{
  "arch": "tdnn",
  "model": "audio frame classifier",
  "dataset": "melodies that start on their tonic, played by one synthesised instrument",
  "train_examples": 26041,
  "n_mels": 40,
  "hop_length": 160,
  "input": "log_mel",
  "spec_augment": false,
  "win_length": 400,
  "num_classes": 72,
  "output_stride": 4,
  "norm": "groupnorm",
  "hidden_act": "relu",
  "weight_standardization": true,
  "depths": [16],
  "kernel_size": 3,
  "stem": "single",
  "widths": [384],
  "init": "trunc_normal_002",
  "optimizer": "soap",
  "beta2": 0.99,
  "learning_rate": 0.0025,
  "beta1": 0.95,
  "shampoo_beta": 0.95,
  "eps": 1e-08,
  "precondition_frequency": 50,
  "max_precond_dim": 1536,
  "merge_dims": true,
  "one_sided": false,
  "adamw_lr_other_params": 0.0028,
  "max_steps": 14200,
  "batch_size": 64,
  "epochs": 34.9,
  "lr_schedule": "wsd",
  "decay_fraction": 0.4,
  "final_lr_fraction": 0,
  "warmup_steps": 710,
  "weight_decay": 0.3,
  "adamw_weight_decay_other_params": 0.01
}
Rows from block 12 of a small audio frame classifier, named by matrix and row number. Each number is 128 + 24 x the weight over its row's rms, rounded and kept within 0 to 255. All counts start at 0. After the name is the row's rms in percent of the matrix's.
After each channel's rows are labels from the 100 clips, of 14976, where the channel reaches its highest value: "peak on" is the class under the peak. Only what is clearly more common there than usual is listed. The data: melodies that start on their tonic, played by one synthesised instrument.
# conv: width-3 conv (model.blocks.12.conv.weight, 384x384x3, standardized in use, each kernel summed), inputs 192-287

conv.221 094 [154 121  96 116 163  96 169 124 137 152 174  68  98 135 106 100 131 125 126 140 150 125 107 142 109 144 124 164 113 166 149 132 104 120 159  90 130 132 147 189 103 125  99  95 141 133 122 126 118 119 153 158 111  75  56 130 108 136  93 135 112 119 139 154 124  90 113 139 143 166  91 137 132 125 130 101 131 115 129 138 120 114 117 114 105  82 121  94 125  90 107 176 135 143 163  98]
peak on: F3

conv.259 107 [ 93 138  84  98 129 218 111 131 131  90 110 146 148 138 100  80  62 169  72 108 132 154 137 116 130 166  72 142 149 116 159 140 120 125 143 101 165 146 137 116 144 154 172 125 116 157 188 137 114 129 181  91 155 136 146 143 122 115 112  96 114 148 113 121 151 131 128 139 184 152 132 156 129 128 148 119 120 137 125 106 122 126 158 123 146 125 160 141  87 114 142 148  95 106 132 150]
peak on: A#3

conv.267 102 [ 79 127 104 118 121 168 152 142 111 147 108 102 158 115 170 170 179 129 144 106 126 148 151 137  95 139  98 126 187 135 164 109 117 106 109 106 130 123 126 130 134 174 113 130 144 159  87 137 127 119 116 120 126 131  61 143 148 142 123 114 122 186 157 113 116 122 122 156 161 125 158  82 134 122 105 124 116 127 113 114 157 148 137  79  90  79 130 127 137 171  92 116 159 107 133  98]
peak on: G#4

conv.35 100 [105  80 125  96 117 102 154 144 123 107 144 139 101 104  93 120 126 194 134 149 149 119 171 152 144 143 127 121 126 122 106 126 141 171 142 110  98 142 131 150 117  92 116 140 134 146 130 119 215 100 130 143 148 173 114 129 145 147 145 136 106 102 142 115 143  84 137 122 155 127 140 157  99 120 121 127 154 120 105  93 127 131  91 155 178 161 120 119 111 145  94 140 135  82 128 132]
peak on: G2

conv.262 106 [153 117 122 150 130 117 111 135  99 155 103 106 145 119 195  97 123 121 125 125 133 165 140  25 129 125  84 109 109 125 134 110 117 100 135  86 109 144  86 106 127 111  91 124 159 145 124 114 153 129 113 147  69 140 160 126 146 113 199 117 124 139 147 166 154 121 129 125 159 130 104 136  59 117 139 125  88 124  88 175 110 134 119  92 136 117 129 119 149 126 125 124 126 126 135 133]
peak on: G#4

conv.97 106 [150 156 169 164 196 110 125 131 125  99 141 131  77 118  99 117 102  83  97 146 154 142 153 187 143 110  67 137 145 154 121 100  91 126  82  89 183 109 154 109 183 179 141 128 146 158 152 138 129 116 132 130 129 130 111 107 137 158 143 136 112 139 145 106 160  98 121 111  91  88 152 133 152 124 128 113 110 143 105 104 125  91 121 133 107 162 107 109 111 106 129 168 142 129 111 129]
peak on: F3

conv.84 099 [ 92 110 113 163 191 105 137 127 155 114  89 110 138 115  55 153 154 112 107 138 105 165 133 125 113 105 163 167 103 106 151 112 149 139 163 108 141 108 140 122 114  89 123 127 109 151 134  89 105 120 133 129 109 100  86 150 150 125  95 115 146 105 152 187 100 114 111 136 107 145 138 148 122 149 143 127  79 134 175  68 125 113 153 115 138 130 123 125 129 137 131 147  88  92  85 117]
peak on: C#3

conv.19 112 [126 125 151 150 132 113 138 129 135 112  89 143 140 136 101  80  91 129 124 110 163 117  71 137 135 112 145 103 124  96 125 143  89 131 118 142 147 101 133 145  84 106 101 137 143 151 140  65 162 124 142 148  80 111 104 138 149 116 113 156 117 131 134 122 143 135 134 127 124 120 154 111 155 109 159 141 147 115  98 128 108 150 148 113 107 143 120 164  99 114 167 159 107 176 140 105]
peak on: C#3

conv.210 105 [131 130  89 125 106 134 147 146 110 134 140 115 117 148 148 129 137 143  96 131 148 130  96 128 130 146 130 140  97 153 146 137  97 111 107 154 138 125 112 145  93 111 113 167  89 155 154 140 143 134 112 125 143 177  67 117 130  78 141  73 115 137 116  50 114  95 143 120 179 147 112 138 130  99  91 122 134  94  72 121 113 122 124 113 182 151  98 154 118  93 200 115 115 160 111 114]
peak on: A#2

conv.102 090 [147 107 146 134 107 124  82  81 101 149 153 120 135 107 134 144 147 142 132 124 152 135 165 129 125  92 135 104 115 139 147 115 140 126 148 108 113  95 161 108 162 167 133 117 135 146 104 158 144 207 121 132 151 146  70 118 123  96 115 133 134 128 120 153 138 136 118 139 134 120 111 112 170 119 131 133 124  91 125 134 129  91  98 147 155 126 107 115 113 150 114 127 113  90 121  99]
peak on: G#3; G#2

conv.33 115 [115 144 116 128 154 177 150 114  93 139 126 125 114 168 124  69  61 128 130 180 112 156 123  76 111 117 117 121 120 107 121 150 116 111  99  99 145 134 155 102 116  65 121 118 134 131 127 141 133 114 156 117 153 115 131 103 139 123 150 131 175 100 146 138 174 131 129 115 119 150 126 101  45 142 144  93 140 170 122 161 157 109 102 134 112 126 156 143 127 102 124 119 156 157 126 113]
peak on: C#5

conv.206 110 [142 147 141 150 108 129  92 116 133  58 144 115 157 120  68 129 175 148 116 136 202 155  95 124 149 104 106 136 131 123 145 142 164 143 172 109 138 187 139 146 111 126  96 120 123 154 159 102 134 141  97 158 107 120 197 179 110 108 136 146 111 122 131 150 143 125 161 118 147 172  93 132 112 118 103 138 115 182 132  40 118 133 125 129 125 106  84 134 150 144 154  95 107 127 147 114]
peak on: F3

conv.256 098 [ 62 104  99 143  94 137  82 130 109 120 113  61 122 109 116 114 175 126  87 126  84 149 157 122 121 148 107 135 117 121 123  88 115 122 159 156 109  58 126 140 129 142 136 130 110 129 136 151 104 109 130  88 107 137 125 111 111 122 101 126 156 135 105 124 129 110 132 122 103 144 106 150 177 112 148 182 109 141 168 142 135 160 127 170 144 164 152 124 124 134  89 119  78 125 136 176]
peak on: E4; B5

conv.115 100 [122 118 191  64 113 123 116 122 151 150 162  69 163 139 132  69 143 139 105 139 140 154 136 106 136 169 160 124 163  98  95 155 146 129 133  91 116 125 121 160 155  91  97 106 163  94 156 123 158 107 119 125 115 136 171 121  87 136 116 150 154 103 145 101 139 119 111 141 140 134 102 121 133 118 101 109  97 143 129 121 138 129 118 128  85 117 121 132 147 115 168 105 116 157 117 121]
peak on: no note

conv.144 101 [161 132 120 142 134 174  81 133 169 117 124 114 135 110 124 119 152 129 137 123 136 152 134 144 138 139 197 108 141 137 104 153 149 114 138 132 121 146 104 113 126 147 125 109 140 161 150 153 154 186 109  96 173 142  53  92  92 137 120 148 124 145 129 139 147 128 132  83 118 155 145 121 151 144 116 104 140 137 110 110 117 126 154 130 137 157 107 142 177 153  94 160 121 126 104 151]
peak on: G#2; D#5

conv.37 097 [126 159 130 141 139 134 142 139  91 121 138 106 164  97  79 126 140 133 131 140 137 140 156 125  96 166 137 113 122 124 145 121 130 119 111 163 138 139  76  93 138 145 146 157 131 123 146  65 130 135  88 122 139 160 133 145 101 208 115  99 144 130 167 128 126 115 124 107 139 108  93 113 118 101 115 116 150 140  95 137 116  95 100  94 119 137 133  93 164 143 147 119 139  86  86 125]
peak on: A#2

conv.260 103 [134 106 171 135 147 162 126 129 114 111 121 162 165 150 157 122 180 137 122 145 114 106 154 119 126 125 113 150 139 140 122 150 101 121 178 152 123  86 117  71 100  62  79 113 155 104 100 134 125 148 102 106 150 124 123 176 131 106 133 154 110 103 126 102 168 144 142 129 164 130 141  87  94 140 119 100 160 144 116  76 168  99 148 125 137 116  64 136 130 140 158 162 122 118 147 145]
peak on: G#4

conv.307 096 [161 112 110 129 143 120 106 113 111 123 143 105 154 147 163  89 148 100 128 106 116 125 140 162 134 126 162 115 121 149 128 110 163 154 164 175 166 127 108 178 124 106 114 120 114 130 128 107 142 143 153 117 146 176 108 125 148 125 130 152 132 127 137 157  78 139 140 137 144 105 159 141 145 133 113 135 124 102 105 136 124 131 129  71 120 164 140 135 168  82 127 116 117 120 130 146]
peak on: B4

conv.49 093 [144 121 126 161 126 125 160 109 149 120 123 137 112 152 125 146 100 118 120 151 120 114 119 152 135 145  95 161 152 113 162 123 127 112 131 118 106 125 159 133 137 118 148 135 146 148 117 106 131 126 111 192 141  96 119 151 133 100 122  89 148 132 165 132 112 108 119 129 153 113 115 140  97 133 150 125 136 109  94 134 129 108 128 154 102 113 137 145 142 139 133 140  99 129 128 150]
peak on: B4

conv.290 096 [134 126 123 147 170 112 100 112 116 107 151 140 125 132 102 103 147 114 138 147 124 159 108  92  84 121  80 130 164  77 157 138 109 153 141 145 173 173 157 119 108 144 111 174 104 128 139 125 102 117 124 134 165 107 139  95 152 155 138  84 131 121 123 109 128 139 119 153 172 119 151 122  80 136 111 136 113 155 151 118 105  95 113 147 134 119  98 116 162 126 108 116 162 122 181 130]
peak on: A#2

conv.34 102 [113  75 143 107  71 122 120 148 146  92 130 144 142 115  55 141 121 164  81 116 179 139 104 133 116 119 126 145 114 111 122 130 133 124 148 146 101 164 144 131 112  81 115  97 115 165 112 126 190  92 102 133 112 151 144 163 167  97 112 155 113 150 127 131 178 132 139 120 151 151 122 107 119  95 111 166 144 135 125 106 132 155  83 118 169 132  32 104 143 132 115 148 103  88 133 162]
peak on: G#2; A#2

conv.132 095 [127 125  83  89 147 165 125 114  91 104 139  91 132 188 119 154  80 152 134 142 163 142 108 156 130 118 131 135  94 115 154 133 134 122 134 155 124 158  99 122 152 125 130 166 142 135 141 131 183 157 122 102 145 138 141 132 140 154  81 102 155 115 164 116 148 129 157 127 111 162 125 124 120 114 118 128 105 113 122  93  86 142  98 117 115 112 113 102  97 167 114 115 117 150 144  91]
peak on: G2

conv.1 093 [ 66 140 147 169 128 151 114 108 115 120 115 139 142 110 111 169 145 153 134  98 111 151 114 137 121 119 115 132 104 131 112 124 122 138 109 176 119 161 151 119 149 115 159  66 162 153 145 141 117 109 116 101 129 145 133 154 133 120  95 141 109 112 131 129 122 112 118 128 137 141 119 157 125 154 176 139 144 131 124 161 166  85 103 136  66 122 127 144 111 166 154 136 169  78 124  97]
peak on: G#4

conv.284 089 [125 133 100 132 155 136 110  96 156 142 145 143 168 132 160 138 153 129 120 139 106 122 129 114 135 142 122 135 100 153 155 124 114 103 141  91 129 107 116 149 120 107 159  96 146 122 133 138 163 120 116 128 151 124  81 144 147 150 134  63 142 138 135 147 133 107 121 157 131 158 147 136 149 141 109 142 128 160 144 172  94 147 121 140 151 147 109 142  95  97 121 105 143 133 155 129]
peak on: D#4

conv.320 107 [131 150 138 169 105 124  71 132 120 145 107 124 151 126  89 166 124 146 118 153 165 132 183  63 100 106 160 118 129 128 109  99 137 171 110 109  96 140 155 116 105 122 136  83 180 150 100 124 113 159 126 131 142 133 133 125 154 158 115 146 128 144  94 108 123 133 118 132  98 123 117 123 113 110 147 151 182  83  99 113 142 120 120 133  75 115 143 142  74 151 120 149 122  94 118  89]
peak on: C#5

conv.251 100 [ 73  93 135 126 157 129  78 140 101 114  89 138 126 116 147 155 144  98 113  94 124 113 102 117 106 131 121 122 114  98 173 122 175 124  99 152 124 111 117  80 125 144 103 126 120 139 123 154 127 186 140 104 160 113 129 138 131 142 137 105 142 128 124 117  87 135 133 133  99 122 149 118 107 109 114 150 132  73 126 135 149 110  97 155 146 157 128 150 111 113  66 129 128 112 108  53]
peak on: D#4

conv.126 085 [121 134 128  87 135  57  79 108 139 129 107 149  99 174  81 100 152 161 114 107 130  94 146 137 166 117 156 109 136 167  85 156 125 138 114 113 175 130 116 172 124 122 114 151 130 142 127 134 106  80 127  90 174 190 108 112 151 152 141 160 104 124 126 114 117 126  92 118  88 180 142 154 140 127 110 165 126 135 103 131  69 140 100 133 112 143 125 106 106 121 127 147 114 116 112 146]
peak on: G#3

conv.381 100 [125 125 122 150 128 115 121  94 109 118 116  92 118 180 117  96 120 104 140 122 115 141  99 127 132 148 151 184 112 156 128 125  92 105 105 128 146 109 130 156 140 124 121 104 111 119 156 141 141 116  92  71 115 150 123  60 147 122  93 181 133 119 115 178 185 118  95 133 121 104 115 137 121  88 145 142 132 104 107 134 117 116 112 124 123 180 139 140 139 154 102  93 126 106 149 159]
peak on: F3

conv.200 094 [126 145 113  94 148 150 145 138 129 111 112 123 108 108 137 114  94 114 100 115 106 167 144 118 114 160 142 111 132 150 116 108 131 149 140 100 145 117 106 116 125 114 113 174 134 122 155  97 147 101 113 125 140 114 159 104 128 145 111 107 142 132 125  88 149  41 155 119 110 149 147 108 139 124 187 143 143  76 143  93 121 109 164 139  96 138 134  99 130 182 111 135 105 119 123  97]
peak on: G2; G3

conv.4 089 [121 152 105 121 104 146 142 157 152 123 109 164  93 102 117 122 120 145 150 139 148 171 130  87 127 104  95 106 125 130 151  90 177 139 137 107 112 121 112 102 104 115 119 128 131  82 120 111 150 104 124 118 132 117 149 128 122 181 120 155 146 129  89 100 143 135  92 149 111 196 138 102 142 124 128 139 102 144 128 140 159 115 116 135 119 154 127 147  98 129  86 137 154 110 146 107]
peak on: C#5

conv.279 090 [167 128 122 121 119  88 121 116  93 153 117 118 131 163 138 112 118 158 104 138 164 111 112 130 134 116 176 149 152  91 162 108 169 160 128 140 187 123 112 156  93 162 101 154 131 149 120  89 135 107 117 123  80 115  98 149 109  91 148 137 148 148  75 101 158 120 100 157 161 112 129 165 131 128 101  98 139  97  94 146 131 137  94 126 154 123 110 154  78 155 140 104 141 146 126 147]
peak on: A#3

conv.205 087 [158 160 139 120 165 149 111 130  66 158 116 104 146 115 170 101  96 135 119 129 136 132 126 154 124 153 136 128 159 130 139 161 112 171 145 106 108 143 112 123 119 145 155 176 141  98 105 116 142 141 109 132 146 109 132 136 142 165  94 151 147 135 157 188  69  82 128 160 115 133 147 111  99 138 111 141 133  40 106 126 163 132 152 113 115 105 133 136 127 138 141 126 184 103 123 124]
peak on: G4; G3

conv.310 099 [128 139 115 184 113 144 146 172 148 125 149 130  99 147 144 134 121 133  93 146 124 125 115 103 152  91 116 115  97 121 111 141 111 160 129 181  93 106  74 161 154 136 147 105 175 144 114 152 129  79 171 169 127 130 125 148  96 130 129 134 187 130 156 179 137 130 130 106 105 143 134 124 156 123 131 125 108 110 134 153 138 168 122 146 117  90 110 151 161 126 146 146 128 151 139 103]
peak on: B4

conv.243 102 [132 107 112 125 167  74 105 166 116 147 131  73 140 169 139 115 153 159 138  83 161 132 139  79  75 125 114 123 115 131 148 148 146 162 103 159 126 121  98 136 153 140  97 131 138  95 118 144 131 119 124 126 160 117 110 135  93 126 127 129 135 131 132 153  57 129 138 128 130 127 112  84 163 126 123 140 138 111 165 117 123 136 128 109 146 169 141 129 102 128 112 155 183  71 165 130]
peak on: A#3

conv.180 104 [145  99 154  85 128 122 146 131 179 118 142 137 121 118 129 124 142 139 116 145 149 101 108 177  90 108 136  89 127 142 144 101  89  91 164 136 167 118 168 137 102 136 112 144 104 118 125  97 154  89 102 156 139 122 137 105 134 135 119 118 160  91  72 106 125 101 159 124 147 111 118 118 131 110 123 138 122 142 137 104 167 120 118 114  88 130 119 133 110 108 119 154 106 134  98 105]
peak on: C#3; D#3

conv.317 107 [137 139 131  96 117 118 119 119 121 135 147 124 120 115 127 129  97 144 123 117 163 113 156 160 148 144 133 147 149 129 108  97 157 142 105 131 112 169 111 141 120 117 113 130 136 104 127 121 125 135 108 126 137 112 181 148 110 132 143 136 124 150 124 149 133 158 119 142 115  88 126 173 130 147 126 140 143 129 127 144 133 143 134 155 187 124 169 130 122 166 103 171 115 131 161  96]
peak on: F3

conv.91 100 [ 97 149 183 152 157 130 113 128 121 138 125 152 195 116  73 140 143  92 137  97 112 126 160 108 100 148 166 124 155 103 152 140 123 187 174 137 147 133 112 130 134 117 138  72 183 154 126 138 179 104 117 128 176 116 119 110 167 109 107 135 109 142 121 134 116 114 155 158 171 171 130 101 100 169 115 116 148 134 147 122 137 130 141  98 156 141 100 120 121 154 101 136 157 148 139 142]
peak on: C#5; C#4

conv.213 095 [114 148 135 129 150 156 156 110 136 120 151 127 147 142 179 158 125 155 102 141 104 169 128 118 182 139  95  72 125 162 125 135 120 143 181 121 124  68  99 155 160 146  95 100 148 133 130 150 157 128 135 114 130 136 101 118 144 102 131 137 120 132 141 118 128 105 123 104 127 141 177 149 157 176 101 106 105 159 151 164 106 132 163 143  93 126 112 144 139  94 116 108 118 163  91 190]
peak on: E4

conv.45 104 [ 85 125 146 101 138 131 138 129 146  97 107  96 141 158 114 133 105 129  84 115 143 118 126 133 153 133 154 128 115 110  71 151 135 145 164 150 158 167  92  77 127 116 124 127 168 162 105 126 163 122 118 123 107 119 117 127 117 151 144 118 151 139 140 148 113 106 169 138 146 122 107 155 126 129 147 113 148 163  83 144 147  81 138 170 162 125 123 170  96  83 120 200 134 177 141 165]
peak on: C#3

conv.13 096 [138 111 122 131 112 113 134 159 107 102 153 146 120 123  78 100 154 144  84  84 122 140 127 134 123 124  89 142 120 116 167  86  85 105 101 140 139 120 124 123 152 105 115 141 117 124 147 109 153 127 112 125 145 138 162 117 127 135 106 114 116 152 141  94 143 110 105  97 120 105 126 116  91 147 134 123 140 158 124 121 113 101 151 109 119 151 165 112 151  88 165 108 129 104 104 144]
peak on: D5

conv.174 096 [155 127  68 101 128 193 104 121 119 124 139 152 137 108 133  73 172 125 153 171 134 144 118 117 120  83 128  91 159 137 110 114 155 103 101 158 147 167 110 143 130 139 163 167 152 170 165 173 143 137  97 119 123 178  76  97 140 132 138 121 110 124  97 115 154 125 127 139 151 155 159 152 135 120 115 114 168 116 129 123 209 149 130 146 145 147 137 108 116 179 112 115 121 120 116 129]
peak on: G#2

conv.364 105 [ 92 144  74 139  76 116 132  28 131 137 181 141 108 115 125 109 119 116 126 119 115 127 143 133  97 115 187 110 157  86 136 156 123  94 151 158 106 123 165 158  89 141  95  98 113 134 149 179 110 130 119 138 137 130 174 141 110 133 145 111 121  64 128 128  73 177  92 125 116 113 176 156 144 100 112  80 129 137  45 112 136 139 118 151 104  96 154 129 151 160 109 104 119 104 135 133]
peak on: C#3

conv.21 102 [159 126  96 139 118 142 129 119 112 163 143 155 149 136 109 150 160 114 135 113 120 148 174 137 125 111 146 106 112 128  93  86 131 129 114 104 153 156 168 100 110  97 111  79 103 106 139 131 124 107 108 118 119 166 171 114 162 162 123 142 132 121 138 131 198 129 142 146 132  88 129 101 137 119 133  82 157 104 125 114 125 125 141 107 117 115 165 145 155  96 122 160 114 132 168 124]
peak on: G#4

conv.229 101 [135 103 136 104  89 126 137 147 122 119 159 146 106  66 144 132  88  98 147 112  86 122  97 144 160 132 166 133 148 121 121 127 167 103 105 114 130 127 139  68  63 120 104 106 143 120 115 149  76 127 156  96 131 154 133  92 157 157 111 134 132 134 139 115 132 127 142 110 162 100 128  93 130 111 136 139 134 115 123 170 139  98 135 126  97 157 146 133  85 116 116 175 115 104 182 114]
peak on: C#3; F#2

conv.382 093 [117 130 135  76 146 137 103 139  93 119 116 127 122 140 121 113 121 124 140 110 111  67 170 107  84 141 122 141 149  88 142 121 127 122  78 137  96 147  80 150 109 123  85 136  89 141 152  91 113 117  62 103 132 122 127  96 149 109 143  95  90 145 125 115 118 106 165 143 147 109 124 112 127 123 139 146 147 151 154 145 140  90  95 124 133 125 105 131 106 150 154 109 137 131 143 153]
peak on: no note

conv.171 093 [131 128 149 190 136 149 103 120 149 149 106 107 111 158 130 132 115 135 114 143 129 114  92 104 117  92 141 105 133 124 140 183 116 154 114 152 168 123 152 157 108 176 115  94 147 139 139 146 166 107 113 103 114 134 157 124 118  95 141 134 131 106 129 142 153 156 139 160 150 138 102 134 159 117 178 160  93 159 102 143 107  85 136 149  98 122 126  74 130 115 147 136 108 160 160 123]
peak on: G2

conv.121 096 [161 150 131 118  93 146 115 108 135 129 124 103 120 136 108 134 164 131 135 153 136 174 105 105 132 176 115  87 149 138 149 153 133 155  93 121 115 124 150 141 147  69 143 157 162 199 100 154 167 126  87 114 174  83 205 172 128 106 138 145 169 178 178 133  83 118 117 126 132 149 204 128 165 137 108 114 144 124 132 108 153 121  99 116 107 131 136 156 128 122 160 122 155 113 109 142]
peak on: E4

conv.354 108 [148 128 164 125  91 147 108 120  96 128 131 118 153 129 122 135 132 127 153 114 141 149 132  92 138  95 108 132 103 114 162 135 132 128  82 133 142 135  91 125 131 133 116 145 107 131 120 121 133  98 181 136 144 147 144 127  93 130 118 126 143 142 126 168 125 143 141  93 127 129 144 134 115  98 102 122 141 102 116 128 112 121 118  51 141 143 137 155 147 168 139 158 144  93 157 121]
peak on: D#4; A#5

conv.3 101 [148 122 165 145 125 122 126 143 127 132 149  98 139  83 108 122 161  63 150 148  93 102 127 128 106 156 152 107 192 127 126 102 153 155 132 115 131 144 141 144 129 135  98 120 149 123 143 128 174 120 142 145 106  98 134 116 150 107 126 159 155 134 126  92 138  99 177 143 157 120 128 161 102 143  80 123 143 113 126 116 151 114 137 139 129  91 124 173 106 121 156 136 134 131 110 101]
peak on: B4

conv.350 112 [105 129 156 128 150 153 136 145  86 122  83 144 153 170 146 166  92 155 132 164 126  78  95 130 140 114 149  94 110 127 106 118 106 113 121 114 170 123 127 151 157 133 126 158  87 122 126 150 169  92  60 105  95  95 120 160 146 172 134 148 136 115 167 111 108 161 138 159 123 112 134  97 130 135 130 148 137 192 144 117 153 127 122  94 134 103 114 116 106 115 114 128 131 126 141 112]
peak on: G#3; G#2

conv.95 104 [169 127 116  91 106  82 125 132 116 108  88 126 111 157  84 128  67 105 173  91  73 143  68 138 107  83 125 141 109 117  82 108 128  95 116 119 124 104 123 118 188  76 111 168 143  97 133 116 120 117 122 100 145 101 125 103 117 137 134 147 103 176 133  45  97 161 115 140 126 140 115 115 100 144 123  86 116 120 107 103 119 119 129 155 108 115 121 137 141 128  92  88 199 150 116 148]
peak on: A#3; A3

conv.377 102 [180 111 110 104 179  90  76 127  84 124 123  97 120 101 150 143 151 122 121 143 116 165 129 135 124 146 112 144 160 122 108 135 110  97 129 125 110 147 146 130 150 139 149 107 146 106 134 120 126 129 149 128 151 124 118 128  98 137 168 120 154 116 173 155 129 163 104 147  51 101 136 147 126 115 149 100 135 131 146 173 129 158 117 133 133 110 127 132 134 153 116 117 118  93 139 115]
peak on: A#2

conv.380 098 [ 79 128 171  86  94 145  80 133 155 151 151 152 125 126 137 157 119 132 104 156 127 135 116 132 138 136 149 124  53 111 159 152 108 108 133 171 144 123 121 154 143 113  99 145 187 171 140 117 158 124  95 127 106 131 119  99 113 117 120  97  98 151 109 140 140 131 138 152  82 139 139 142 115 125  86 117 152 116 142 122  83 156 150  97 125 147 126 127 145 121 152 148 126  74 126 165]
peak on: G4

conv.226 091 [122  61 158 121 120 114 151 143 121  99 131 114 155 172 124  91 172 141 130 112 131 128 110 121 150 102  89 153 168 114 144 124  75 137 120 115 125 140 114 137 120 101 130 103 136 147 117 124  95 169 146 120 126 140 111 124 113  88 163 181 140 128 144 140 113 153  89  79 138 159 151 154 105 107 105 102 118 142 135  99 154 125 136 160 147 134 108 106 144 132  84 137 161 121 136 110]
peak on: D#4; F4

conv.166 100 [ 96  85 116 100 157 114  64 146 129 113 117 142 106 135 103 125 128  86 120 156 152 128 120 124 164 116 148 132 100 129 139 144 118  66 164 120 135 185  95 131 114 106  60 119 147 154 164 172  86 144 120 127 111 145 121 125 115 147 131 108 149 148 119 122 138 102 131 116 107 141 175 100 135 113 111 116 114 147 126  89 172 128 140 117 123 147 108 118 125  99 146 140  83  87 141 126]
peak on: G#2

conv.176 099 [148 123 107 131 148 116 109 171 129 170 142 159 155 103 117  85 158 145 121 146 156 166 161 144 168  77 143 169 143 187 126 145 125 105 128 126 167 112 126 131 112 104  98 142 125 110 140  89 153 114 142 149 139 114 138 143 149 129 164 107 121 123 140 160 126 169 149  51  94 135 130 142 104 110 148 158 149 120 101  89 109 151 112 164 115 145  77 114 109 133 136 216 160 154 108 165]
peak on: C#5

conv.2 117 [155 100 155 127 112 140 125 117 120 115 102  74 103 136 131 149 100 150 119  48 138  95  88  91 113 127 138 147 102  92  82  93 131 120 129 133 116  90 125 170 134  93 112  98 158 143 115  96 138  94 134 156 115  96  96 101 120 106 120 166 149 131 140 156 106 120 124 101 157 130 107  91  99  89 130 137 176  95  97  88 144 111 141 136 118 148 111 123 132 120 143 116 143 134 100 117]
peak on: D#4

conv.56 093 [139  94 120 123 132 124 173 112 144 147  82 121 109 122  83 142 128 129 123 148 159 134 169 136  99 115 170 118 127 140 109 162 128 112 104 159 111 108 100 158 122 109 109 134 128 144 163 129 114 140 130  92 149 140 112 150 142 130 105 152 133 137 116 161 110 121 134 141 133 119 123 160 113 161 140 115  81 124 123 119  91  98  77 112 109 118 152 166 137 127 120 153 166 113 140 161]
peak on: G2